Rows from block 2 of a small spectrogram enhancement model, named by matrix and row number. Rows with one number belong to one channel. Each number is 128 + 24 x the weight over its row's rms, rounded and kept within 0 to 255. All counts start at 0. Numbers have three digits each.
After each channel's rows are labels from the 100 clips, of 14976, where the channel reaches its highest value: "responds to" is what is common among them. Only what is clearly more common there than usual is listed. The data: synthesised sound scenes: up to three everyday sounds over a background. In brackets: how many of the 100, against the usual share in percent.
# convs0: first 3x3 conv (model.enc.0.2.convs.0.weight, 64x64x3x3, each kernel summed), inputs 0-63
# convs1: second 3x3 conv (model.enc.0.2.convs.1.weight, 64x64x3x3, transposed, each kernel summed), outputs 0-63

convs0.46:149150082157119122112148121177134159110134155077171130114045135131119134133127135102138144137123146147144103122064162147166136148138116109104140103128118123131123102102138166142134116144130136
convs1.46:133145168187135136158119111139142125122137127136092124116168119119125118107109116133161136100132095158047143132167128106118105130065145129144129114117151103103095127122170165107120127138116114
responds to: whoosh (33 vs 5.7); first sound: whoosh (29 vs 3.1); clipping (27 vs 8); text has "clipped" (27 vs 8)

convs0.26:102140128166128118125133137148142168098080127126105150113108135148120142128134119135131145125098093105089124148121115108140101091105081108141101086062128118105098112111118108108091095095109087
convs1.26:145155127118133131122156143137138142097103145158145089120175123109122102148101103131121138099140107159122160158128100130092099147100216121106145105122176114104116116096092137122111146136126139
responds to: electric buzz (39 vs 5.7); vacuum cleaner (36 vs 5.9)

convs0.30:106147124140121114126127137121145188093093121135077161096105144145125146144142131134134125143106112123112115166132103117088122117117101105132117104074139113081104090075131135108103072121114116
convs1.30:139160139118122143116145149134142158098103134161126099119168130134125106153110106156142145102145097160101152156148084139102088131095189128109126112109174099095088113123084127108099136129117127
responds to: electric buzz (33 vs 5.7); vacuum cleaner (26 vs 5.9)

convs0.40:124102107140111132096141140130111116092106150130161158141098142118106155165129133077134152134187133108139100175156101121093119131136113146089134086090129121134131081125118124178136135158147148
convs1.40:137149124164148166148114113141145118134146152133109133174146139126137130107121126138166175118154108167078167124088133122140100155084158109170140132113141106145114114128150179107134114165089111
responds to: number of sounds: 1 (65 vs 33.4)

convs0.37:174148109106111127109152142137127154107127163094183118111066146124101131142120134091128159135136150122154119147094133128104132145145114124099144101119120130133135117052118143185138102152140145
convs1.37:141124151197131135144101111143161112141138104127083114136136106107129118100103100131161133096138085141064152128150123123148104125065138148146124106118155103095112099145167152122130139136131121
responds to: engine (34 vs 5.2)

convs0.23:150162144099119112107158181122150213080095168112140099104101135138096118133119126156137137129161123119129127144103126123143120125118127125121125100073094110122117130101148179111124121142125130
convs1.23:153125131179137174146126124179146132098106129130101119113142116130116115133090099135121151095131081129091136146154092153120100116068154109120120101104171107075107122105144128124111139126115108
responds to: thin (high-pass) (40 vs 12); vacuum cleaner (29 vs 5.9)

convs0.21:102131126164127119135147122135139172088074139106112147106098133139102132117125120131141119126101102116104092148145096098097112106112110082130110104059119108097096109095113115099093105105110116
convs1.21:124162134128119128125162145133144148097099155152132078102171110111116098147095105118112127093132108161110175153122117138106104144096208117128136106116171107097108111105115147121118137146115130
responds to: electric buzz (32 vs 5.7); vacuum cleaner (30 vs 5.9)

convs0.11:130117101118121116124071083129123137159173108082081130149082141119131129146130129120113133128125134107131108088099106107117123123139096126141134131201169132095123116096092080132115126124137141
convs1.11:141154095167127158156150158148122138119109156146104081129153112093122115075100104122133124120141126143116178089160138133130154121128197109132117113102100119122127120123163175112127115126104097
responds to: clipping (37 vs 8); text has "clipped" (37 vs 8)

convs0.15:141068124134124139125093122126124120155158117113091141116112130142147141116139127115102132133136115088123106123052136129144117099122083136134115135157132107082107094126101059127096111098126091
convs1.15:140119088165138125174124119133085103164139115132101129103138168097160137071132145136131110161166143133150082088145110105110162129137146112123111102114099113122128105107124148103130078110130100
responds to: clipping (61 vs 8); text has "clipped" (61 vs 8)

convs0.3:122092138120124116138113110097116141153165105112091133109111120115132123134132122114089120127120112097098090113094065103097104094124110146144115099167141129079131122075096085122100129096139116
convs1.3:128138106148140141156133146148118139141119131136101092108151132089150123078114116129076136137166144145138147060142138151131171122143177099118096115106092122120139156125135177110140111110111089
responds to: vacuum cleaner (42 vs 5.9); electric buzz (27 vs 5.7)

convs0.56:153184101184127119131145112138130133106111160099122117139071117140113128127120130103093146131151136148135133132076093154143134133142123143136132127115102094088111073131124174140114082139134092
convs1.56:114115191148134113126106097082166126161161091120075132130121119122137131117126126142159127122133101108069122130170114104118111118084113108141122159132139107097115111166155111116116086120107107
responds to: quiet level (59 vs 29.1)

convs0.22:096114124146123110118119108097130170097085123108105133084095122115101134130125122124124086131110112118114078171141099099082111116116121113093117113077126106093118113068115117127106096114123137
convs1.22:124160141118117130112160146131148160097108159155128077113169107118113094142101097117118115091122097148104165155104126136130091137089192126108136127113171102099091110142117139108108130151118121
responds to: electric buzz (39 vs 5.7); vacuum cleaner (36 vs 5.9)

convs0.48:133199121206138135143157120142125140125130165156108138083134132121119132128128125098119106128126131119131146159085112118117135132137087093115130109115134110103119100084137138131123095193124097
convs1.48:132104139121137143142094104098126137156129065128078098124116142124154136129131133171112186127171101126113134119120066123121117123088157146131117180128147112107104120159162132127120103107142111
responds to: quiet level (72 vs 29.1)

convs0.51:110137106174116118106139163114113136125129150125100132102080126131111129127118113107130113116124105108105135162070103116120098093118072118071111138118135111131116127126113049126115105128118083
convs1.51:132116122085137118125137117132120137144136123110142057122115139083133115139122131091142126132145141114175108119052117110111135145128217120089128153139149131150138128144126107118136108119159121
responds to: thin (high-pass) (38 vs 12); vacuum cleaner (31 vs 5.9)

convs0.62:159189094175131134133160126160120128111128173105133128118065130131115127126122135115100133133134144152140141142068099157122143144148124124116138117131113108100120087097127164145127105145136067
convs1.62:126109187166134111130098091105165123170155083120083124141127111109136127118116119137136122111141096125078130145175122114136108125070130131139125156129153108094109128171159112117117089121128118
responds to: background: none (57 vs 22.2); door slam (26 vs 5.4)

convs0.61:147197092186127119129153109143128144103123167108130126109075118130107130141125133107087113132133141152138136162074093146103136138147123130119135117123127115086122097099130176148125101144133090
convs1.61:136110186155140129131102095122153129167167090124068125152130114120135128123116119141130128110138101119073127141172119115144113125074131121131124175125151101095107120171156108117114090121125109
responds to: background: none (57 vs 22.2)

convs0.31:117130154106126095112167157129144183076083156126176107124103118123077119128114119135139146121115114096116088155145116099163115106115112104163118092062109118119114126123113120125121131132124125
convs1.31:147147125158132161145142135146149129097099150148106097112155097108114102134090098117114145085132106164101173142132118159126111138080190113130130089111169113112112126108144164126127164141109123
responds to: thin (high-pass) (40 vs 12); electric buzz (25 vs 5.7)

convs0.44:088099129140113105109132105114111140116102130087115124071074107105101129119125120120115069122125115107115062155120085106121117108117117129071116132107126127109137118129103079146122111116140136
convs1.44:098149148106103117119152140115144157091122157141137078129154114108097099129123116107120130105113114160099163116081158142129102159096170096136143155116139104141099134133133157070127129163089111
responds to: electric buzz (30 vs 5.7); car horn (29 vs 5.3)

convs0.54:145190106185130127129146117149128138111124164118119128098068122136116130125127133112095125133122143158134132146067103139129139144143124123135137105127121100085118072117139182133121103146133078
convs1.54:132108197161142128132106097118150131166160086128078121145126108115132121126116121142137130111136096105078115142183112129140117123082124128122121171128160107097111122158157102113118086113121114
responds to: background: none (57 vs 22.2)

convs0.4:118102121114127117130119112103102114164178135090086130121083137120148130111131127124105118127127114099115100099062104122121122099127092156114116120177137125086121110083105074123107112106132101
convs1.4:122146094164135147153148144153096109137112137142107089104152139076140124071106120127097100135160133131128150083151137116126148134129205093120119107102106108114125136130137160102119101117118097
responds to: clipping (58 vs 8); text has "clipped" (58 vs 8)

convs0.60:151192107178125120130143117146131139113125172113149130115065120144122130137126132119092129132124142150139132148053115160116142150143130130130136117127124107080126089104131170153129116148131077
convs1.60:138112196159140117129107098119147124173163089119078123146126111113139124116116120143131124111142099127071127152174125131131112119068129126129123173124154103108107137168156108113118099121121110
responds to: background: none (57 vs 22.2)

convs0.20:132153144113117108121155167134160208073095156121142108107088129147097116113120125137136144127141121122123115133105141126174123123118117098141124112067092101123118127135151185102123115136124113
convs1.20:146129135169135165142132126166142131099097131134101112102150114123119113141094107131121147094133094135085143142160084146107108118068161113116123095102175108074102117088140132120112144122111110
responds to: thin (high-pass) (41 vs 12); vacuum cleaner (31 vs 5.9)

convs0.41:102141109132118105123119149120141162127124132128125149058080134126138147152147138075083133142114117085122111141089130115133120116126073121104119082113154120099111075083120100129119118137130111
convs1.41:119148123107127108157126132139110133113122108138128070127136151100126112134128131173171144124141112181115124120117105130097099167102219117122146150127150104142093128129090145083110122141121138
responds to: vacuum cleaner (31 vs 5.9)

convs0.18:103130123180123116122135118134139150110099135111091142100085126132116136116123118131134114126103097102089078144120102108126105091112092096121105104080120116093104115098110100113102084101115076
convs1.18:143153133119137133122167139137137143106098155148154071112165109101120104152094098125100115097132112130133163161116114128111109134106222129111135101119176121101127115101104122133116144131136146
responds to: vacuum cleaner (57 vs 5.9)

convs0.43:108114104159121111118128149149127153121121125131118128055103125113123131134131125082109113131115114102109100142089086107140117103121095129073119105122140105092097066102115088113109090109124121
convs1.43:127130144104115114123130137104145169117132109136129061158135136086119107137129125131170155120133110166106098109081132128110103157100184089128136149123140104138086133121105127061117122144111119
responds to: thin (high-pass) (34 vs 12); vacuum cleaner (30 vs 5.9)

convs0.45:130122098141110110095137109147148164096110149079154152123056141119097135142120128061131148132153136129137100130123129118157131142135115130095135100101112119142127072121124154178137094150135144
convs1.45:115155140180126146145129120126144121121138146132096123141150127123125122105114116121193146111138100150053165116127137095122108134066138104159128140115139107124103093122168167095124122147105108
responds to: clipping (29 vs 8); text has "clipped" (29 vs 8)

convs0.58:123138125165104116120117141086127163127124135119115152143089129119104132187122120117129096121131114108112112205081098101124113108115075105098117110110142121100114106121105072135132111140119103
convs1.58:133127135099149159143122115146092130151142105136124073159145131131145111128126119148107143107144118142136181137077113157094116122097196104172115167142171128122135172152137156105137130117113128
responds to: engine (31 vs 5.2)

convs0.52:151165120141131119150141117107137137142147156128131139097139124129112149190151145120094129147076142113126151153122095114041117132149092132098145104116160132114110111101116126144109083159121106
convs1.52:153109137145176181155104104128130132183132089124092097090129133112154137130118122172143150125185116132130130120124100156147151108121176151109097154114154122109124154118143128125115142087145109
responds to: number of sounds: 1 (72 vs 33.4); background: none (53 vs 22.2)

convs0.8:133130095130119100125089083118122148152179119090111130143074141109129131156129132127107115136117140118139104104105101115090124133141108124130137117197186137104125121071092091133119113131139134
convs1.8:131154101176128154155147160148130133111108155145093091121150106111116115073101101122116112113133127140115184090169135133141155115129189127122122119106096127110132126128168181129131125125119098
responds to: clipping (30 vs 8); text has "clipped" (30 vs 8)